A small CTC audio transcriber, trained from scratch.
Data: trained on telephone keypad tones over noise or synthetic speech, 39062 training examples, 33.8 epochs.
Rows from block 7 of a small CTC audio transcriber, named by matrix and row number. Rows with one number belong to one neuron. Each number is 50 + 10 x the weight over its row's rms, rounded and kept within 0 to 99. All counts start at 0.
After each neuron's rows are labels from the 100 clips, of 14976, where the neuron reaches its highest value: "top examples" is what is common among them. Only what is clearly more common there than usual is listed. The data: telephone keypad tones over noise or synthetic speech. In brackets: how many of the 100.
# fc1: MLP up (model.blocks.7.mlp.fc1.weight, 2304x384), inputs 154-230
# fc2: MLP down (model.blocks.7.mlp.fc2.weight, 384x2304, transposed), outputs 154-230

fc1.17:58 34 29 35 42 46 59 58 56 60 26 70 51 56 55 24 30 64 34 51 52 37 51 34 44 60 50 63 46 69 41 64 65 52 51 52 58 51 48 61 54 62 61 50 38 48 53 59 47 60 48 58 71 40 39 57 47 44 50 37 58 49 39 44 55 48 51 61 54 43 63 45 45 51 53 47 65
fc2.17:47 57 43 48 47 49 45 42 39 61 52 68 72 63 69 33 40 56 45 30 43 52 43 62 47 37 59 66 50 58 49 48 43 47 52 36 60 46 43 57 53 63 48 57 53 52 55 72 66 43 42 48 45 47 46 48 56 66 74 45 49 74 43 70 48 53 57 41 40 45 51 39 44 44 50 41 14
top examples: reverberation (78); key "2" (55); number of keys: 3 (37); first key: 2 (27)

fc1.646:41 52 40 32 49 46 28 63 46 39 27 52 65 32 47 62 48 50 54 63 38 56 63 26 55 52 35 56 55 54 61 46 51 58 60 40 56 43 62 39 54 58 52 56 52 51 49 54 47 64 43 47 45 71 57 51 57 49 44 62 46 47 57 46 53 50 72 46 26 24 52 49 51 57 40 54 53
fc2.646:45 61 67 39 47 48 59 59 60 55 58 50 24 44 54 58 43 55 36 44 52 57 46 49 77 40 36 42 52 64 56 56 50 33 57 60 53 46 52 49 38 39 52 33 63 52 39 37 55 55 35 49 46 43 39 35 58 48 56 44 52 47 50 44 39 41 36 33 40 38 46 37 46 45 42 58 57
top examples: number of keys: 2 (38)

fc1.428:68 44 65 65 42 59 55 47 31 36 50 45 51 49 40 69 50 44 44 50 68 47 65 65 58 58 60 52 56 45 55 54 58 54 79 51 35 66 44 64 25 45 66 46 56 42 58 57 51 61 60 45 56 63 68 50 62 48 56 43 56 62 49 41 65 65 44 48 51 63 45 43 68 40 50 47 52
fc2.428:29 69 39 40 50 46 57 42 46 51 80 54 53 48 56 48 39 46 39 40 52 40 60 64 34 48 44 39 48 45 62 51 57 59 65 48 39 47 51 40 60 49 61 62 42 53 46 51 50 41 53 42 52 52 76 49 59 54 43 59 49 34 54 57 43 55 36 34 51 40 48 46 58 39 41 51 46
top examples: key "6" (77); reverberation (65); number of keys: 8 (29)

fc1.649:41 44 43 63 45 63 69 53 45 44 35 54 44 53 40 47 46 54 56 44 46 46 47 41 69 42 51 37 25 41 41 54 70 54 28 54 52 57 43 39 37 51 42 57 53 69 56 50 42 41 68 59 50 33 51 50 55 61 51 47 47 37 38 50 40 60 73 47 54 55 61 36 39 53 56 48 37
fc2.649:39 53 50 39 63 46 75 50 65 47 68 58 57 51 63 28 43 51 52 49 53 47 53 48 50 54 61 49 50 62 55 49 53 67 46 62 41 34 58 50 41 55 58 44 42 37 57 50 58 48 41 56 56 48 44 37 51 59 72 37 60 50 62 63 50 44 40 59 50 52 57 55 56 19 51 50 59
top examples: key "8" (98); reverberation (94); number of keys: 6 (30)

fc1.462:62 63 55 42 53 59 50 47 48 44 55 43 53 64 54 47 42 58 52 51 46 46 61 46 37 48 47 51 43 72 38 62 53 51 67 47 37 54 36 44 62 36 56 54 56 60 64 52 49 68 45 61 57 53 53 67 47 43 49 43 70 35 41 36 60 68 68 36 40 50 51 61 40 58 74 69 85
fc2.462:53 61 46 51 54 51 39 42 58 44 42 49 39 52 57 49 45 57 48 49 50 49 49 40 48 40 45 62 59 45 59 36 42 56 67 43 63 40 46 61 61 49 47 48 36 53 52 47 59 64 51 53 57 46 45 48 66 54 26 58 35 42 56 61 46 40 46 50 47 58 46 66 35 47 35 52 39
top examples: number of keys: 2 (35)

fc1.471:69 54 58 37 49 40 63 49 36 57 71 53 46 45 49 58 64 48 39 55 61 49 44 48 49 54 51 62 49 64 53 77 55 66 41 67 45 59 55 34 62 64 41 42 63 55 50 42 58 33 39 57 32 47 53 49 40 49 56 26 36 41 52 60 43 43 46 56 51 59 47 42 61 62 46 44 36
fc2.471:60 47 51 42 51 38 48 60 53 31 30 53 59 69 57 42 61 54 47 76 32 54 48 61 57 45 43 58 48 46 39 45 47 55 55 41 42 36 39 54 36 44 50 50 49 53 52 55 56 37 56 52 54 38 57 51 68 61 59 43 59 58 45 53 52 59 54 49 49 37 40 48 61 44 46 48 59
top examples: rumble (52); number of keys: 3 (38); number of keys: 2 (26)

fc1.651:36 53 57 78 48 46 43 66 42 58 50 65 59 42 46 54 49 47 51 53 52 54 40 48 54 54 50 45 54 75 68 58 62 26 70 60 45 57 46 41 56 49 82 39 49 62 44 37 46 58 64 43 47 67 56 41 51 31 51 47 51 48 62 41 46 37 62 53 30 64 42 36 41 38 62 63 72
fc2.651:53 40 44 69 47 60 47 58 57 68 28 59 49 62 54 39 70 39 50 74 62 67 42 54 38 42 49 59 65 32 56 62 59 34 29 59 60 56 54 52 42 51 58 56 30 45 53 66 47 70 47 56 30 43 52 59 38 56 58 37 45 74 45 42 52 47 49 54 52 62 42 44 69 42 63 41 45
top examples: key "D" (98); first key: D (59); last key: D (54); number of keys: 2 (29)

fc1.335:60 40 49 47 61 51 43 58 47 42 39 43 24 45 48 47 63 67 60 43 53 52 59 49 47 43 50 41 41 59 62 52 42 66 55 53 44 37 71 35 55 57 51 46 46 65 39 53 41 52 37 70 31 52 66 55 47 53 58 46 63 40 50 48 57 51 28 51 52 53 62 53 49 64 54 54 50
fc2.335:28 60 33 41 61 38 43 32 41 50 58 64 49 51 60 54 50 51 56 52 46 32 54 49 38 60 78 45 51 45 54 49 40 69 42 38 48 40 55 72 70 59 54 59 33 44 46 48 54 52 13 31 53 45 52 44 49 30 63 67 52 35 48 42 46 54 48 31 38 48 39 44 58 40 34 37 50
top examples: key "8" (97); first key: 8 (28)

fc1.619:37 47 25 59 45 47 54 42 63 54 55 37 41 50 39 33 59 53 60 52 49 32 48 46 32 49 42 47 57 55 41 43 66 57 36 55 51 38 33 44 53 67 47 45 56 50 43 40 45 50 33 41 47 39 45 58 61 51 63 44 41 51 57 33 58 58 63 58 53 53 43 38 31 50 39 56 54
fc2.619:44 51 31 20 48 36 55 43 52 37 54 73 51 55 53 55 39 56 43 31 45 43 56 49 44 41 56 54 53 67 43 46 54 56 60 56 48 24 52 56 54 44 36 56 53 44 46 49 35 67 36 48 41 49 49 47 57 37 40 44 49 49 55 56 53 48 53 44 45 51 41 47 62 33 50 43 64
top examples: key "6" (62)

fc1.685:55 43 49 37 58 64 66 45 28 36 64 52 46 71 55 55 52 35 60 42 53 56 59 39 46 41 47 54 55 58 52 44 42 46 51 58 35 54 64 37 36 66 50 49 42 41 55 44 57 56 50 40 41 62 56 52 36 61 47 48 41 47 67 45 45 63 42 48 46 58 45 47 78 59 62 53 25
fc2.685:59 56 44 45 20 44 52 57 40 64 43 50 51 47 59 40 49 33 48 43 51 75 39 61 60 56 63 50 39 35 55 43 47 46 46 56 70 46 56 31 52 34 59 52 57 39 54 44 64 39 53 55 62 48 51 49 60 32 46 37 32 62 51 52 67 50 62 55 46 53 69 42 69 52 49 67 84
top examples: reverberation (84); number of keys: 8 (33); number of keys: 9 (32)

fc1.354:38 64 50 35 41 42 54 61 55 42 54 44 52 47 47 54 48 58 38 47 49 33 66 53 48 35 45 51 38 56 48 44 34 47 41 55 40 54 49 56 54 47 46 47 60 63 39 51 50 43 38 53 39 44 43 62 48 50 67 48 68 32 58 36 48 49 40 43 52 60 41 25 28 53 70 41 62
fc2.354:46 49 51 55 60 68 59 44 45 50 41 28 45 43 54 50 57 63 50 49 57 53 46 54 36 28 46 41 50 61 50 49 43 38 51 58 34 59 51 53 41 49 29 45 50 43 39 36 51 55 47 52 38 73 56 64 47 60 64 51 70 61 46 55 61 56 42 58 56 63 50 45 27 53 46 32 55
top examples: number of keys: 2 (49); number of keys: 1 (42)

fc1.19:63 43 47 24 43 29 64 60 60 46 35 56 48 38 46 60 59 43 64 60 63 55 58 45 54 41 65 61 65 44 55 60 59 60 53 43 53 49 57 56 54 37 34 58 40 33 56 45 45 44 40 31 45 54 78 54 85 49 40 58 51 49 57 48 47 34 47 54 48 33 50 47 52 52 48 52 29
fc2.19:39 70 75 53 33 61 55 55 51 44 52 41 40 52 64 72 40 66 35 37 55 48 58 78 55 51 44 70 30 62 62 58 47 48 50 75 30 50 47 44 58 31 32 46 49 20 34 51 52 38 31 52 47 26 36 55 53 21 37 62 38 49 59 58 47 63 39 57 40 55 33 40 42 53 41 56 44
top examples: rumble (42)

fc1.272:31 56 38 30 50 51 40 45 45 54 47 58 60 50 53 48 43 43 50 50 61 50 52 50 58 52 55 52 48 33 72 44 52 35 46 57 51 67 63 56 48 56 41 55 49 44 37 63 54 49 66 49 62 59 51 69 68 52 39 50 56 57 43 49 58 38 64 60 40 46 55 48 56 44 55 54 50
fc2.272:41 43 64 55 61 55 62 59 50 51 43 46 50 58 51 63 47 45 61 49 49 50 33 41 59 50 22 42 46 68 42 56 47 51 53 59 50 69 50 60 58 46 40 38 50 54 47 53 33 38 57 47 53 58 42 44 35 36 57 52 64 54 60 65 51 45 48 34 67 42 48 49 34 70 42 45 55
top examples: rumble (53); number of keys: 2 (52)

fc1.572:66 44 41 34 44 41 51 37 49 30 48 52 49 38 49 62 52 49 64 59 67 59 37 51 57 47 46 58 46 45 49 51 55 33 37 51 67 36 65 50 46 45 31 51 30 25 34 57 54 41 45 44 81 48 43 52 68 49 49 45 54 56 42 41 53 50 32 63 54 57 56 47 52 52 49 45 54
fc2.572:39 67 44 57 45 42 53 55 48 41 65 51 50 58 56 63 49 57 50 35 38 37 49 53 55 30 30 54 47 54 65 55 56 58 33 39 36 51 49 42 65 37 30 46 54 45 38 52 37 49 59 57 47 57 48 66 48 34 36 40 35 60 56 51 44 58 44 39 51 66 31 45 42 52 41 37 53
top examples: rumble (40); number of keys: 3 (29)

fc1.94:66 57 42 52 48 48 49 66 54 49 65 35 51 79 58 61 42 71 53 45 39 44 34 37 43 32 40 39 55 49 42 47 50 57 56 40 46 62 71 46 51 40 31 34 56 56 37 47 47 61 46 53 62 56 54 66 58 46 60 44 41 27 45 48 41 55 43 42 46 50 56 37 48 47 57 52 37
fc2.94:39 62 60 53 59 42 53 47 45 59 44 62 67 44 47 39 49 55 36 62 56 74 47 46 51 57 65 25 40 37 52 54 52 67 49 47 27 43 43 46 36 59 30 52 36 57 44 41 39 48 41 53 39 52 52 55 50 35 57 67 32 54 61 58 59 62 59 49 41 55 66 32 53 65 58 33 48
top examples: key "2" (78); reverberation (56)

fc1.604:59 39 54 38 45 48 50 43 40 56 72 53 43 48 49 52 39 50 53 58 67 55 57 28 32 55 49 67 51 61 64 50 40 63 43 66 44 66 52 64 36 53 52 61 41 32 43 52 46 46 56 57 37 43 46 49 46 64 49 34 46 53 70 61 36 55 42 57 60 46 43 51 79 64 43 67 26
fc2.604:56 55 52 45 54 47 67 55 42 45 17 49 50 63 66 45 38 54 47 60 45 63 45 70 48 59 47 57 36 42 40 52 43 54 41 52 78 39 39 44 57 40 50 51 48 54 57 30 57 38 49 48 51 52 47 56 54 58 57 50 36 57 45 58 57 44 60 71 53 43 58 31 63 50 52 56 72
top examples: key "A" (81); key "7" (62); number of keys: 9 (38); number of keys: 8 (29)

fc1.139:32 47 43 42 47 61 57 42 46 52 58 39 50 61 59 57 44 49 70 61 50 52 54 45 65 54 55 45 57 54 51 36 56 49 43 53 43 49 53 50 54 53 22 45 36 41 43 54 52 36 56 52 64 58 48 53 38 31 51 52 61 38 39 50 42 44 50 47 61 63 66 56 18 46 29 45 85
fc2.139:57 40 73 59 49 58 46 46 66 53 32 48 56 38 29 46 49 58 59 38 49 39 53 39 53 60 32 68 53 40 65 50 60 35 63 52 58 52 54 33 54 34 49 39 61 53 73 45 65 50 57 53 60 69 35 55 46 68 52 40 46 43 52 49 55 51 64 47 54 41 41 51 45 61 44 41 15
top examples: key "8" (81); first key: 8 (42); last key: 8 (35); number of keys: 3 (28)

fc1.559:51 34 56 45 64 55 62 54 44 59 78 70 44 55 49 48 43 41 48 43 38 49 67 27 37 35 52 57 48 45 53 39 56 45 56 57 54 70 49 60 28 49 35 62 48 48 53 40 37 64 54 46 53 51 45 46 51 64 51 42 47 44 53 38 45 52 35 39 53 56 58 43 82 50 39 50 20
fc2.559:48 47 52 62 29 50 46 58 37 56 29 55 55 36 47 54 68 38 62 44 49 55 45 69 54 39 45 58 50 40 46 57 37 52 41 57 78 67 51 44 51 43 44 57 37 37 68 55 46 51 41 40 45 59 46 43 60 49 62 54 43 62 40 44 61 51 61 52 63 57 47 46 53 57 52 41 71
top examples: key "A" (78); key "7" (64)

fc1.244:59 56 36 38 48 56 65 37 63 62 72 53 44 41 50 43 57 49 66 40 61 52 41 38 61 49 59 52 55 62 58 41 56 67 50 59 62 65 34 59 41 54 42 46 63 41 44 47 37 44 53 58 57 53 49 53 52 27 53 42 59 60 51 43 56 44 41 57 45 66 40 35 46 61 46 48 33
fc2.244:56 65 61 41 51 55 49 52 43 50 38 36 51 67 48 40 48 53 68 59 55 62 28 62 45 36 60 46 46 46 38 47 57 50 55 56 43 45 42 53 44 53 35 46 51 54 52 59 51 35 47 46 41 53 42 37 49 26 59 56 57 36 48 38 51 57 61 44 39 39 48 60 78 34 47 45 64
top examples: rumble (64); number of keys: 2 (51); number of keys: 1 (43)

fc1.748:56 42 53 57 68 43 42 66 36 49 59 39 52 48 47 36 57 59 49 52 50 46 34 62 54 55 59 57 63 53 41 58 45 48 47 59 56 33 57 45 44 51 39 50 46 37 52 60 41 37 47 59 49 57 51 59 62 55 41 55 41 43 53 30 45 46 47 47 56 55 50 45 58 53 37 56 38
fc2.748:46 69 33 40 41 31 40 59 65 38 37 64 64 45 59 49 38 60 49 44 39 57 41 50 45 59 64 63 34 53 57 34 45 43 47 35 42 31 60 56 66 45 53 48 37 42 37 60 41 56 56 60 38 63 64 59 45 44 51 63 55 63 56 56 47 59 54 65 55 49 32 43 62 46 54 47 46
top examples: key "2" (54)

fc1.506:30 54 54 49 26 40 51 61 55 49 55 63 54 57 60 41 49 55 35 42 54 50 68 34 31 37 50 63 44 58 50 55 35 45 45 41 40 51 62 55 57 41 33 53 64 58 54 49 45 52 40 48 45 36 59 54 45 69 74 25 53 48 47 47 51 42 28 63 43 72 53 22 22 62 53 53 49
fc2.506:34 39 50 42 60 51 52 52 43 63 39 28 49 55 54 43 50 61 46 43 57 53 40 64 56 37 53 59 58 54 39 55 54 34 51 61 31 54 41 56 41 45 34 61 53 45 51 45 60 55 32 49 28 50 60 66 54 54 58 49 65 61 40 48 62 50 56 59 59 75 48 37 24 36 42 40 43
top examples: rumble (46); number of keys: 2 (45); number of keys: 1 (45)

fc1.673:48 47 47 39 53 63 55 42 58 56 57 48 45 57 53 35 32 26 61 44 41 50 56 37 34 36 56 43 60 58 54 60 48 56 37 53 53 49 51 50 56 57 51 37 71 51 57 38 41 43 38 59 47 66 46 53 43 33 31 50 58 45 71 52 44 49 52 37 57 37 36 57 61 45 43 37 71
fc2.673:49 55 45 56 63 56 56 49 57 52 56 35 60 51 26 51 52 43 50 65 72 54 42 61 55 56 51 56 39 46 36 55 34 65 58 60 77 59 44 51 41 83 48 44 33 41 53 42 46 56 45 57 51 60 52 72 48 48 47 48 48 40 45 61 48 40 46 63 39 43 46 49 47 44 56 49 33
top examples: reverberation (99)

fc1.465:59 48 52 62 53 45 51 67 38 50 58 64 68 70 52 48 32 71 46 46 36 50 48 48 46 45 58 45 58 58 63 61 58 27 63 60 33 62 52 49 37 37 65 42 57 62 44 53 42 56 68 48 57 38 46 56 49 39 56 45 57 53 45 43 62 39 62 58 34 60 53 50 43 25 70 77 58
fc2.465:52 38 44 66 56 41 45 46 48 55 33 49 46 60 63 50 57 47 52 69 61 58 42 59 39 40 59 47 66 51 45 53 62 35 33 54 63 59 53 53 49 34 67 48 48 51 42 75 58 55 47 63 47 33 61 56 32 50 54 48 46 79 51 34 39 53 45 49 47 61 32 36 59 50 54 39 74
top examples: key "2" (67); first key: 2 (58)

fc1.316:40 65 55 50 51 48 67 53 56 50 55 44 57 53 64 38 28 67 61 51 49 45 48 40 69 51 38 57 41 56 57 47 70 52 54 34 42 48 56 54 66 67 38 48 51 48 49 72 41 18 73 57 56 58 37 57 57 42 52 37 46 39 38 58 34 26 61 49 52 38 52 51 52 30 48 48 52
fc2.316:41 42 55 50 56 63 46 57 61 51 48 59 55 50 59 59 41 42 50 42 51 41 55 58 59 47 38 51 56 53 49 55 47 55 54 54 66 51 48 43 50 53 58 39 50 48 50 57 48 25 50 63 55 68 54 40 49 67 66 27 68 58 55 59 50 63 52 41 60 54 57 57 52 44 39 35 39
top examples: key "2" (79); number of keys: 7 (39)

fc1.230:59 34 54 41 37 36 44 36 58 51 35 31 62 50 53 57 56 56 47 50 59 41 37 55 66 56 50 50 34 55 58 48 66 54 30 52 41 50 51 54 55 65 54 49 52 54 43 37 69 56 35 47 50 56 77 72 46 35 56 49 41 55 39 49 53 58 77 57 28 38 54 48 54 49 43 37 49
fc2.230:31 62 28 31 40 42 61 46 47 42 74 52 48 50 52 49 46 53 48 39 53 45 53 66 30 61 58 60 51 57 55 42 54 65 57 51 30 42 57 51 53 41 62 58 42 46 50 57 52 47 29 43 43 48 64 52 53 31 36 66 48 35 46 62 49 67 35 44 33 48 46 55 67 38 40 45 52
top examples: key "5" (93); first key: 5 (85); number of keys: 8 (30)

fc1.727:46 34 55 42 65 37 43 68 51 69 69 37 51 38 46 49 48 56 48 48 49 49 44 45 52 22 46 52 39 46 50 67 51 42 60 64 40 38 33 52 56 46 54 43 62 55 45 48 42 74 38 54 54 45 54 56 65 45 47 61 58 33 63 54 42 43 51 52 55 69 52 52 65 38 40 57 44
fc2.727:69 44 64 52 72 43 54 57 58 48 35 51 51 63 42 59 48 54 71 59 58 43 44 64 54 62 51 41 59 72 50 45 61 65 46 44 52 54 46 46 60 42 27 36 49 49 53 42 44 61 54 53 42 48 56 45 40 50 53 64 59 68 46 42 46 42 60 53 32 47 58 48 61 60 57 52 64
top examples: key "2" (54); number of keys: 9 (47)

fc1.145:54 55 51 46 45 40 51 53 66 50 48 57 50 57 43 48 50 42 59 54 56 42 42 41 54 31 41 51 40 67 46 44 71 67 43 64 52 48 49 57 46 51 40 45 47 31 54 43 38 37 64 48 50 54 63 57 39 38 63 35 61 50 68 46 55 68 38 56 41 39 70 42 45 44 54 42 44
fc2.145:44 63 50 52 49 37 56 56 38 27 60 58 34 55 31 46 47 54 51 34 56 44 47 56 48 60 41 58 40 54 58 42 63 59 50 46 33 38 49 52 55 65 49 41 43 62 59 38 53 51 50 29 58 58 53 38 49 32 24 70 49 47 44 47 50 50 40 45 38 47 60 68 47 47 62 53 30
top examples: key "A" (98); first key: A (60)

fc1.233:39 32 50 23 54 40 41 48 32 49 38 51 47 61 58 42 56 50 58 67 65 41 52 35 60 67 51 54 51 76 47 44 54 54 53 51 52 55 59 77 31 44 46 39 62 53 58 39 56 58 52 53 47 52 70 67 44 54 52 32 44 33 47 46 58 55 54 40 42 54 50 38 49 31 58 46 51
fc2.233:32 63 31 32 40 46 61 50 55 40 80 44 45 52 46 51 49 51 50 39 51 36 61 61 45 59 56 58 49 68 56 39 51 73 56 56 37 39 55 56 53 46 58 54 42 52 47 61 48 57 33 43 45 41 68 52 53 32 36 70 56 27 48 60 42 63 38 45 37 50 40 56 61 36 53 50 50
top examples: key "2" (60); first key: 2 (44); number of keys: 9 (29); first key: * (28)

fc1.600:43 44 41 44 58 58 37 42 42 52 73 59 61 50 37 39 54 18 68 44 42 50 60 50 43 45 45 60 49 66 45 49 54 58 65 40 41 60 43 55 31 38 62 68 49 26 57 47 51 58 58 48 43 60 46 44 55 47 64 53 40 41 40 51 41 55 57 37 53 51 49 49 77 43 40 57 45
fc2.600:39 53 54 54 40 63 51 53 44 52 33 53 52 38 54 44 49 40 56 29 47 52 51 63 59 45 55 45 54 33 44 47 45 44 35 54 59 50 55 46 52 37 62 64 49 65 63 31 56 52 48 60 52 55 52 35 59 26 60 55 35 56 56 40 46 52 54 60 46 52 71 55 63 55 58 44 60
top examples: key "A" (62); number of keys: 8 (36); number of keys: 9 (35)

fc1.321:57 58 62 48 41 48 33 45 52 42 35 55 48 49 31 76 66 42 59 65 57 34 67 31 74 54 72 50 49 64 60 53 30 52 45 48 63 55 53 58 44 43 54 55 55 51 61 43 49 44 44 58 58 56 57 73 50 38 56 40 59 52 40 49 56 53 58 48 54 38 64 65 52 74 46 56 31
fc2.321:37 57 55 34 40 43 74 42 58 43 60 37 53 58 69 41 43 35 59 37 60 33 53 54 43 48 56 50 47 45 55 60 49 56 48 52 44 49 46 69 53 51 45 53 54 51 35 53 52 63 34 39 53 48 77 62 65 50 47 51 60 38 62 57 52 42 45 63 56 51 45 58 70 37 46 50 43
top examples: key "5" (80); number of keys: 9 (38)

fc1.643:63 57 40 57 61 54 51 43 35 47 63 56 61 58 48 65 60 48 55 55 64 45 46 47 36 55 54 71 41 60 39 48 38 32 48 48 33 48 51 44 44 59 53 40 43 43 47 48 56 48 53 50 55 48 58 64 66 35 43 62 32 45 47 61 51 57 58 82 40 57 46 61 44 39 49 59 33
fc2.643:41 67 41 58 46 43 58 64 71 44 47 40 50 70 65 63 55 50 53 37 50 54 61 58 44 50 53 51 62 37 77 46 39 52 57 61 58 47 61 42 55 30 50 67 56 40 47 50 35 56 28 69 46 40 54 44 38 43 47 54 47 58 64 40 52 55 40 50 57 52 53 56 60 45 52 50 43
top examples: key "6" (71); key "0" (55); key "5" (54); number of keys: 9 (49)

fc1.93:47 57 64 47 49 39 24 54 49 56 25 61 50 44 48 54 63 50 52 49 61 37 33 42 52 34 47 52 47 48 38 34 58 60 51 25 62 47 55 59 42 57 58 38 56 44 63 59 51 56 49 43 53 65 52 45 46 52 52 61 52 43 58 49 29 56 41 40 61 60 46 44 61 55 39 57 62
fc2.93:56 56 36 46 43 39 72 57 58 56 54 51 53 57 46 63 29 50 31 36 54 43 74 62 51 52 44 50 66 55 70 42 48 69 29 51 54 42 49 48 68 61 59 54 32 61 37 54 44 57 27 60 46 41 44 49 50 41 50 46 45 50 44 55 61 51 34 36 44 52 56 55 47 51 61 48 46
top examples: key "D" (100); last key: D (53); first key: D (40); number of keys: 2 (26)

fc1.672:49 59 55 55 42 67 41 46 42 46 52 52 60 49 39 65 38 45 56 45 72 50 55 59 45 36 42 39 41 66 70 36 37 50 59 72 33 36 70 31 37 46 57 58 35 60 54 49 55 35 52 46 37 59 32 54 43 77 54 50 35 56 64 58 45 59 25 48 53 54 54 65 85 56 44 67 23
fc2.672:51 57 43 38 40 55 42 36 33 65 33 47 47 41 50 41 51 51 44 47 38 46 47 59 43 69 62 53 49 23 57 44 40 41 43 45 68 48 50 55 58 59 63 53 63 37 39 42 61 59 68 62 49 83 40 50 51 50 51 47 41 55 45 47 59 32 41 42 44 30 68 46 73 40 56 53 77
top examples: key "6" (54); number of keys: 9 (28)

fc1.658:67 53 50 47 40 56 38 48 52 49 56 59 52 52 59 37 56 47 75 34 56 36 57 37 43 57 67 56 44 53 29 65 52 61 52 45 53 50 52 40 67 44 50 49 63 56 45 38 58 55 49 49 39 46 57 44 75 61 49 42 45 52 40 48 51 37 61 56 36 48 55 53 45 54 54 64 58
fc2.658:40 55 34 48 56 34 58 53 64 53 65 56 38 66 52 67 36 56 41 48 62 45 30 45 48 52 59 54 48 51 41 46 52 66 45 52 45 53 50 55 48 32 49 46 42 45 44 42 54 56 34 53 43 56 69 55 46 18 40 48 40 39 54 55 31 50 47 46 47 33 39 57 40 27 50 56 44
top examples: key "8" (68); number of keys: 9 (36)

fc1.266:37 46 47 38 45 54 65 52 46 59 33 53 71 41 57 38 49 56 37 56 51 45 46 54 50 43 53 61 20 56 41 43 70 32 53 50 67 44 60 64 62 47 56 54 45 44 45 41 43 40 60 57 54 42 46 47 42 56 47 48 50 39 38 54 46 47 59 34 70 49 47 49 07 56 62 55 73
fc2.266:51 53 58 61 47 48 28 57 49 60 36 69 47 64 64 50 55 48 33 30 53 43 30 50 39 34 50 32 52 43 67 64 42 41 42 53 35 37 47 56 59 58 61 48 43 53 53 72 47 35 53 35 50 55 30 49 55 52 63 25 56 54 42 58 37 55 44 38 49 50 61 36 23 56 61 45 06
top examples: reverberation (67); number of keys: 3 (32); last key: A (28); number of keys: 2 (27)

fc1.143:56 48 35 55 74 35 58 49 65 46 65 50 35 55 63 49 61 50 39 28 50 49 47 40 49 37 46 56 32 69 46 49 65 56 54 48 46 84 53 44 43 44 36 40 53 48 56 59 42 45 35 48 49 41 56 56 30 22 45 44 61 36 54 56 51 53 51 60 62 53 58 57 61 51 50 40 42
fc2.143:27 64 35 42 40 52 65 38 55 53 59 45 43 49 65 59 48 49 56 56 44 45 71 71 48 57 49 52 50 78 53 47 47 59 60 50 57 48 57 44 57 48 53 60 57 56 61 50 49 57 45 44 42 55 62 57 46 32 46 50 44 34 61 44 53 58 38 39 48 46 46 56 47 29 49 36 61
top examples: key "A" (97); reverberation (68); speech (62); number of keys: 9 (36)

fc1.301:46 67 48 50 47 47 64 53 41 35 57 49 37 47 47 52 57 59 68 65 61 39 22 56 48 45 64 47 33 44 47 53 61 61 44 79 56 50 53 45 58 46 38 44 31 58 59 52 47 53 40 46 46 60 56 61 52 36 53 57 72 72 51 42 57 41 53 55 43 63 43 50 53 58 66 50 47
fc2.301:36 58 53 45 48 53 54 42 42 40 61 31 35 53 60 57 55 53 53 64 47 45 52 60 60 47 39 54 49 44 54 60 44 57 46 57 35 46 52 62 46 60 28 45 47 26 44 49 45 47 21 51 38 47 67 50 53 48 44 47 60 32 51 53 43 49 41 41 47 38 31 54 29 42 63 44 53
top examples: rumble (53); number of keys: 2 (40); number of keys: 3 (40)

fc1.617:39 60 59 56 48 44 49 40 55 56 40 54 41 52 53 42 46 39 35 60 56 58 56 31 55 57 43 58 45 56 57 35 63 49 78 60 44 53 46 47 31 54 67 38 50 42 45 44 53 58 54 58 51 57 45 57 55 47 41 54 40 44 68 55 54 46 40 46 47 47 72 39 44 50 59 48 27
fc2.617:35 71 40 40 40 39 53 58 45 39 62 45 49 59 55 44 46 34 42 45 57 30 69 67 24 60 72 48 48 54 53 55 46 50 29 53 29 46 57 54 55 46 50 56 41 49 49 51 49 61 23 47 53 54 51 45 41 27 49 46 48 42 39 49 63 57 36 53 47 54 52 58 62 39 51 51 31
top examples: key "A" (100); reverberation (82); last key: A (32); number of keys: 6 (27)

fc1.115:49 46 59 58 42 39 51 71 41 60 48 55 55 52 32 53 60 55 61 29 48 46 35 53 62 52 46 51 47 51 62 45 61 55 38 44 49 55 52 43 56 61 48 53 38 53 60 68 53 65 37 48 31 50 41 42 65 48 49 40 52 60 49 31 49 57 66 53 53 57 63 29 37 67 65 46 55
fc2.115:43 50 37 27 50 53 43 26 46 46 57 47 55 58 55 53 48 58 55 54 61 42 53 61 49 52 59 47 59 80 60 45 58 53 42 34 31 42 59 67 48 72 63 61 51 41 52 45 49 62 40 40 58 31 55 46 52 27 32 58 55 53 62 57 40 67 49 43 31 56 52 50 59 27 39 51 51
top examples: key "8" (67); number of keys: 9 (35)